A small contrastive image-text model, trained from scratch: text encoder layers 7, 30.7 epochs.
Rows from block 5 of the image encoder of a small contrastive image-text model, named by matrix and row number. Rows with one number belong to one channel. Each number is 500 + 50 x the weight over its row's rms, rounded and kept within 0 to 999. All counts start at 0. Numbers have three digits each.
After each channel's rows are labels from the 100 images, of 14848, where the channel reaches its highest value: "top examples" is what is common among them. Only what is clearly more common there than usual is listed. The data: simulated fluorescence microscopy of cells.
# sq0: squeeze pointwise conv (encoder.blocks.5.sq.0.weight, 80x320x1x1), inputs 0-63
# e10: expand pointwise conv (encoder.blocks.5.e1.0.weight, 160x80x1x1, transposed), outputs 0-79
# e30: expand 3x3 conv (encoder.blocks.5.e3.0.weight, 160x80x3x3, transposed, each kernel summed), outputs 0-79

sq0.0:504513504439497528569491567477442517506476441554538493547553499459509519602551463509560515455446490504460454598539544461478462438584473542495465508490490574471484473464493581514524545416498498
e10.0:450570463420554515398519529530529476472460502570454515459471475492520593544449502489516575472514475553481550569518491623505542498574489468604426401465527478459456521458456481514495515634564450533594467546513507549518485484536535526522468499
e30.0:581573561473595458531618516559400521529520610400489497584494508503592564439493471514523446601457521506451519450515546483534455490395454472517531476516496490479582521491471498477513508522520552498541584450511537567528494526449473408506440514
top examples: fibres; crowded; cells: ten or more

sq0.64:561497496448498522542509493444522469485544502553490498498509484534523528510497506528528523498431505522565507480502500468566539478488473477478491474545492533485524430502533513540482515548503523
e10.64:574417497464460458443499463493523553509539521529489501534472489523558488511465572495562607504504527477513551550506494599592505490447498455499457468451432423436583507513599462498491477412513505511455653516437539593515532524482522497479502546
e30.64:443489547522467485479557483453525497526481481487545454449589472471549541660479559507525441519538589486474471482446519526523495692515565472497511541509422457532515649424600498475554518587609513500465445569590458488546571495458526538578410547
top examples: fibres

sq0.72:560467500459510526577499509457486425473473505551535507529461604523538529552532458486524540604466476594519514509526502487388514471467580530462508501499451423491476542495533504531447529466595457
e10.72:463507509547526473526486454527507395501489487568590457554570418465548504520521456557494557503552466520496492359521432451545367571484530509470416549427527513474461513540573540554509565471520428592500521546573520461469429414441563441469559520
e30.72:471468511499493569521498648501483505529491477518458503474569505520561534528622478574539596567434574484475521512551531506407522596496603477515453445555493610475514577461527497496491512447632550484493528419491451489542388498554417518520544476
top examples: smooth cytoplasm; green stain

sq0.45:499532439483442501551488512472494506484543519498484515484538489474596413582504473486529506535439489523545453441495491535488502514471534495490480499566444504475442460520474497449478515509513467
e10.45:553499453489502532448406496480478540523500487494387472430498437471457551411450496492527445473404492537505460557511507490470603485453429493498537405502464524409512468467522377495420514387472490543469481440494484574420502403510510477450467556
e30.45:545546453495488514507480553443462480473514536445496517469481449475468513511550504437436342462463418479493500456489490475609509494462530513519529482505450497504488532515459475493436504554492517539499484596512589461493467501491605495536492469
top examples: fragmented nuclei; few cells; cells: one or two

sq0.73:458528537477493508491536449541491505483491485488528473463494516522533485485457456468452501503467530509517489510486532495447491446474498450522514530510523508491486507522487456518459475552519535
e10.73:532585505571541411435536533453491488392480460480484454355471596513497451447466508524540527425526519475514519494400378507479477433490470557477535460526381519442518483572495488498585489489497428488646502453425503527560522496545525497510532516
e30.73:535443544492490468493515487494465461540439579533460529555530498494492488551522516554493411450450414495479489496461440507529540499575483545456522404491477527493555537436532450438437506518493441418438505502387439457419473526517504578517469484
top examples: crowded; cells: ten or more; ring around the nucleus

sq0.74:504526521500560535505423496507455513483476452507470524476527482472526431488432447508438510485475477526555445582455506501511427530397518530488491456499509510550439522492477489491516469458458520
e10.74:566489486488562573502571561446509530520527513531505445494484528488559530540542500495548558516407548524480427528491556567592518447570433532459507566428468470569395693450548488524456434457466494450454482455612522531561469572413522459484432485
e30.74:531434474577528415496487496484523389517427395536533461477526499439452525504486533481449492475485552491428486511538488443574432529602477519396453439500546478465474532586512452406435459526511477484493537533459491480476489403413558628434481454
top examples: membrane rim; few cells; cells: one or two

sq0.25:544445494544469539524517507549463606446537509484502567484446507482476498469528521514497483444508431493522453512531518568448523453454526446520516516534527552482585469471522490516547447502455514
e10.25:490594449549509402471527438558449490495360539502496513471584577581440440511501479527506497407411563407532510391425556524494421556465422504520517534384541494458438467493465473503431442448521511424414456492497512437428441446500572478551466445
e30.25:463456440563463437513492472468467508485452486514523499498399478431486476484545464447429447422605489500537545535483450495426429430580501507464482402450480539468560501484483371462420412493442487428496513436524455467473463453465443585433542470
top examples: ring around the nucleus

sq0.10:500507526485538493421488534434548518549517513480540533542485449489444507520573456492583507498427509437458560581523478470533549496558473540497428489531510533513409532489540572491484557479522528
e10.10:465420481505461496549498572538474458512483497533537490534550519534502426514491465551560434544501516504475542558579461462505460491540567513485574510516476514504627549491566470521560529519564486432588524467412517594608484557447522555471479530
e30.10:530571517467568519544527467610438508507574619471437505572485534553542482473477449582500553587483543517548521403499555524530501526436446453520524516495481500487504514506434563521586479494525533498505557504563544521620427524531539388469513498
top examples: crowded; cells: ten or more; ring around the nucleus

sq0.42:539528443478539479539597487488514453503527436537517526519522444538475447469477480461481435601496488439571485499542450474532427409464551490464490560496461449513468504526501510506507534420493502
e10.42:523487474577486579443529499413392452487445472525455431554459438454400440524423519392542494506485453435494443483442512516439430497445525430493482493470512411470519467526473513387540481522410484488519451458554509461551359493497439453554531435
e30.42:550447567522541421531525435439469536466492536576531475492455511497434550434453436484519458517436536553405523553508512448543388407534496488537497478410465392512516502398436521438480534591473425414559545484476484500520546499407521553462350449
top examples: fragmented nuclei; ring around the nucleus

sq0.5:483543555517485519568470497517497476544560501488520492524493480544526552503536482485539453487411529480473534535529462500577485547447494565520505548519472507493449514510546500559495520531513497
e10.5:500460458485443535495519542494541460443559479446578509497481533399408505534456440474445468513437545446529483467457496374423506470466425504486506505439448376535467466472503485498539490473553626549462434459551566542570530522431478517500505537
e30.5:544536490382555404568473470568432514545518597455410462570448455487539539486464528494481584501441421574482462451549565461549525539485440480563568473514504431504557491512508508501447460417501557567464587497571572470508448464510483490485505471
top examples: crowded; cells: ten or more; ring around the nucleus

sq0.19:539477441439460462479490512441448512496501532524465489479425526520473493489556425552476500417445570566543437419545517464427562551469501391507541502528465570546436561521535481505445519547546508
e10.19:485520479526492464561552450445390516547561379419468514458488513522498479566525523528481486475438493477585600591530561527499517533573497614471441492490585388537541446561459533421447445504502541504470524527497434489564518438440508471458525501
e30.19:506534510480477542456519673555531533450516461483478519494565493566484515513656535544564604492511414474556494510516498552519523488549611608392485530482497675489447538514472584578487550455506519531496539516471392570428480471601536444497521443
top examples: smooth cytoplasm; few cells; cells: one or two

sq0.38:503489510487531529555456518436439471506532547555519489520508532509544506531521470496526533407421495495506529497489494542471501498496500489425536487537450514522498540510520475521453519525532538
e10.38:459487489498468480547470536529473471578499505436485500445499550429662511525535410532480625474565511457455475512474493497438509502510501458481501477518443541541500460546438539488484468506520464431493299442555463432474507637525509558489488456
e30.38:498464531538538525507494459477481484516552523468507494506760567521516506454459471550476542546528518499534482476571523473537478426510334496481430539464491535554512532528556507525470485370548632481556552502450545523428685504471542482716477569
top examples: fibres

sq0.14:599492538499513493505531491497487503487484520482479478517493524518475629448467500491472456437484532525414532600463466493456469490512466532522434425455480491481524527477514501598510473535579506
e10.14:505549460548558433581454449524517458519499490454487568493490554555456470525526428469442540474512530601473575569569543478442445422525483550500456475448400488619465498399413496476494447480518530411461369495450429403502481490553520507505419445
e30.14:519534487520510496514472620514513463447524507498486506508533470572510538429691499511490490472522471536518513447516520565449532412518536589523495483480525717488509434583559504513481521482438492510502510556491332524385526494616538473558521464
top examples: smooth cytoplasm; few cells; cells: one or two

sq0.70:602490465505460489457535482481458561476542463510505547507485575531524525444517510448406515401457460490601511481550469525379471497420600481462550489559543509447525531446459461561460415494531530
e10.70:516512474588575435526478518507458520505463453593668517529505535520405519467540476494478445507464462485506581511556374463484485563532471531485588463626567587666493496511486418538453451522444444538445477499484513515569522478525474459513511521
e30.70:459500486474475604436483552547502475471576431528562528399457483538428615432501500577472602430520470465494576537532533534430557476509532488437431588463469588438445547498488514541560494490530483468519427621424459495496471380622567491404546507
top examples: smooth cytoplasm; few cells; cells: one or two

sq0.8:497511495506468567568448515456446520537558525530502518516422509471579467517520444524484464468450455538467480496481479516518472493462477502440534485556464510499493565527517433473438506530492530
e10.8:573514528464459483494522507515542602538536536638393567480565494549509559474485530528520545531468433529501583471527410551531502551501500442559458460396455431412595520562617485457474480531525516524478521483494521495491546494470478509472486580
e30.8:522562529525492474539591521425515510509518501464493482451593426481488538707502544527537491530539521480524497447508579525634510641478527484524496526512407452467535673447499508525496531610604540476455433579557519523510491459417584513562484487
top examples: membrane rim; few cells; cells: one or two

sq0.61:527502453534525481537517462451543523504474543516485560447466464528462485470531600568466482530476542592456520524487492506447493493494504451527495454508556415403496526518456429497517454489455505
e10.61:486426519517508493483552452520446476502484479440434621423437471524444481449558520635468498486527492439371522423490389454536445573474512514494478490505481457462518505562499425447497469440365436476447525546454480485444510435482551452474521411
e30.61:425530414556523539456471480497570478541395519640549454461467443508472482510481425573434485468538571502511455506499522524383437543510460475457448452565507396396529487451487446456505442534493487395425533394498496407456481459500447530476457467
top examples: fibres

sq0.33:520416386472370509482503508488468502506522518466526481482526533514559513515458474455516520568486487494495416352486530518387534496466479496481520540529476484481527536495499515469484505520534514
e10.33:455440552470469432569470433514502480492465439537511499426458449453472451541526570483596401450417525487481583544499493407523443522540561515495458467497539489470588484574593513490519506520512465516510464490535567573557506545504429493529471494
e30.33:483503470538522506497519672506512536478441538515482513546511494517524557555487546481578450513496276496487516459486501575475512566502595502581473578452540524480466674483396511505440514477643457528496472491522513462558549535447502503445507490
top examples: bright spots; crowded; cells: ten or more; yellow stain

sq0.18:522518483539466482493557527494465463495483482482549451505423464510553458507503472534504470457479538553570482511499518518379504528522509471486511406532477506518470529535495545567465520512449525
e10.18:468556513540476511509548538562535479541442535550459500479400518504442525460453507543523530546522546492514525474606413504467430427471586533478468549478423474630485494606535451473487550583484504526514530496493572548493511404591496534378511543
e30.18:482509536481488539457563656505494514468457505468507498472531476453506552501571506577602627492464424504463481491522579518384510580500607553486485468529479583465546592505483471552478559481616591489521540444453358554508430509452439496520523483
top examples: smooth cytoplasm; few cells; cells: one or two

sq0.59:499446505449506499509455512455504509514510553442501493528531416489541463525545548485499521583478465507434415486542515458501522505488392533408425473513462508530426526492576454460472520499474529
e10.59:586501552500476517437509533495510467503467515577432471435535483559438546526559525457532362545490549504506484535490548563603523491525450502449550554375510418484513487569557561507513396473486553553493481457540576556446524457535489502492490455
e30.59:526508477458496468501540616522503578546499507452427536536475567512498501588458574491575475521557352527537513474533498455609450523484511494555500521484525425478442664541354519438470542468629464470451518526496496464524483506445518520370549454
top examples: bright spots; crowded; cells: ten or more

sq0.20:490539511565532525547461495552497446502484513475470552489543489537540467481521493568472502509554551431506512489494455526532533484451482431521524494456492455549512566557483467538477443500472473
e10.20:454441426512543504518454418436489480561678545438500518435516484573470571507525455492516421446550609433575503407489503485491553553529509503471442504464543470567550477522602499492454540504609563430544456455513467468480507550434548552533550467
e30.20:532494475572552431484378501447622478556472478509563476530510465444427533430473507575445584447532591487517428591480475443438461479537454490521504539526448377470555510490498406533405466406483477518450468436489529462464463406501436599487522492
top examples: fibres; crowded; cells: ten or more

sq0.50:527524523491569544527500499519517523505541508540521551516461517517471527565533479468522516496460500536462508571517501491454487474498505559502474472551485517488484513512494510562500529528541504
e10.50:380505554488493496527518457456474488512459502491496482502479533474516500483459540453508584500512434498471540477610546419553379492490502544436496478530461441432586587483537492500484456426538492561428602536497492516518501478494508535501480473
e30.50:452500458532480533440490570460495497537482494485534501433563432483516496588597499488517482488476656495457465489518547510377550545451648540537529487525514617449527484455609465529524519542553584516500505393515419503524396571525386489559509458
top examples: smooth cytoplasm; few cells; cells: one or two

sq0.39:488459545439546533416522508488479484461526523480499495474468501513541422516525396476520519432431526431620459491500459442408539417474539500505584422543514470492555598484513463529452543493556512
e10.39:470607524508529553481466558453516535448523454402634506490476447492498547456476520540459431584541462554471467570498581561645469419545484495547473506548454470494402510503500552506497505577395528571563559468537486414488465430523518424513438464
e30.39:567578495500450532489512448567465527497494468550494537528338530522420460526435542385486485443457516506458523559519495432524498485522557562460514483454502437495484329524524471486492576561368426501466434479476516514565504529475588460354523540
top examples: ring around the nucleus; crowded; cells: ten or more

sq0.48:569475549436578491607469509489501577497520485520515598514595440483500494592566518524501631449477485533469612534470491530499536488607503499462518478545467514476478444501529554451442493566478495
e10.48:441561465520497525538421503537487479461554500501548491482499483460535555469547496372463484567575498512592499404515428461532420481526578573447480479508594509577596518473544484356486507533497478584514521493492510539570557573515453481597508618
e30.48:463505515485481552538478429498461493456526575463407527489603521572504428521450613604498552526541588510542548490481490541477573503466468515526472540582495397601416569458525581537565518488562564582518470550534564500508459494600490520530521515
top examples: fibres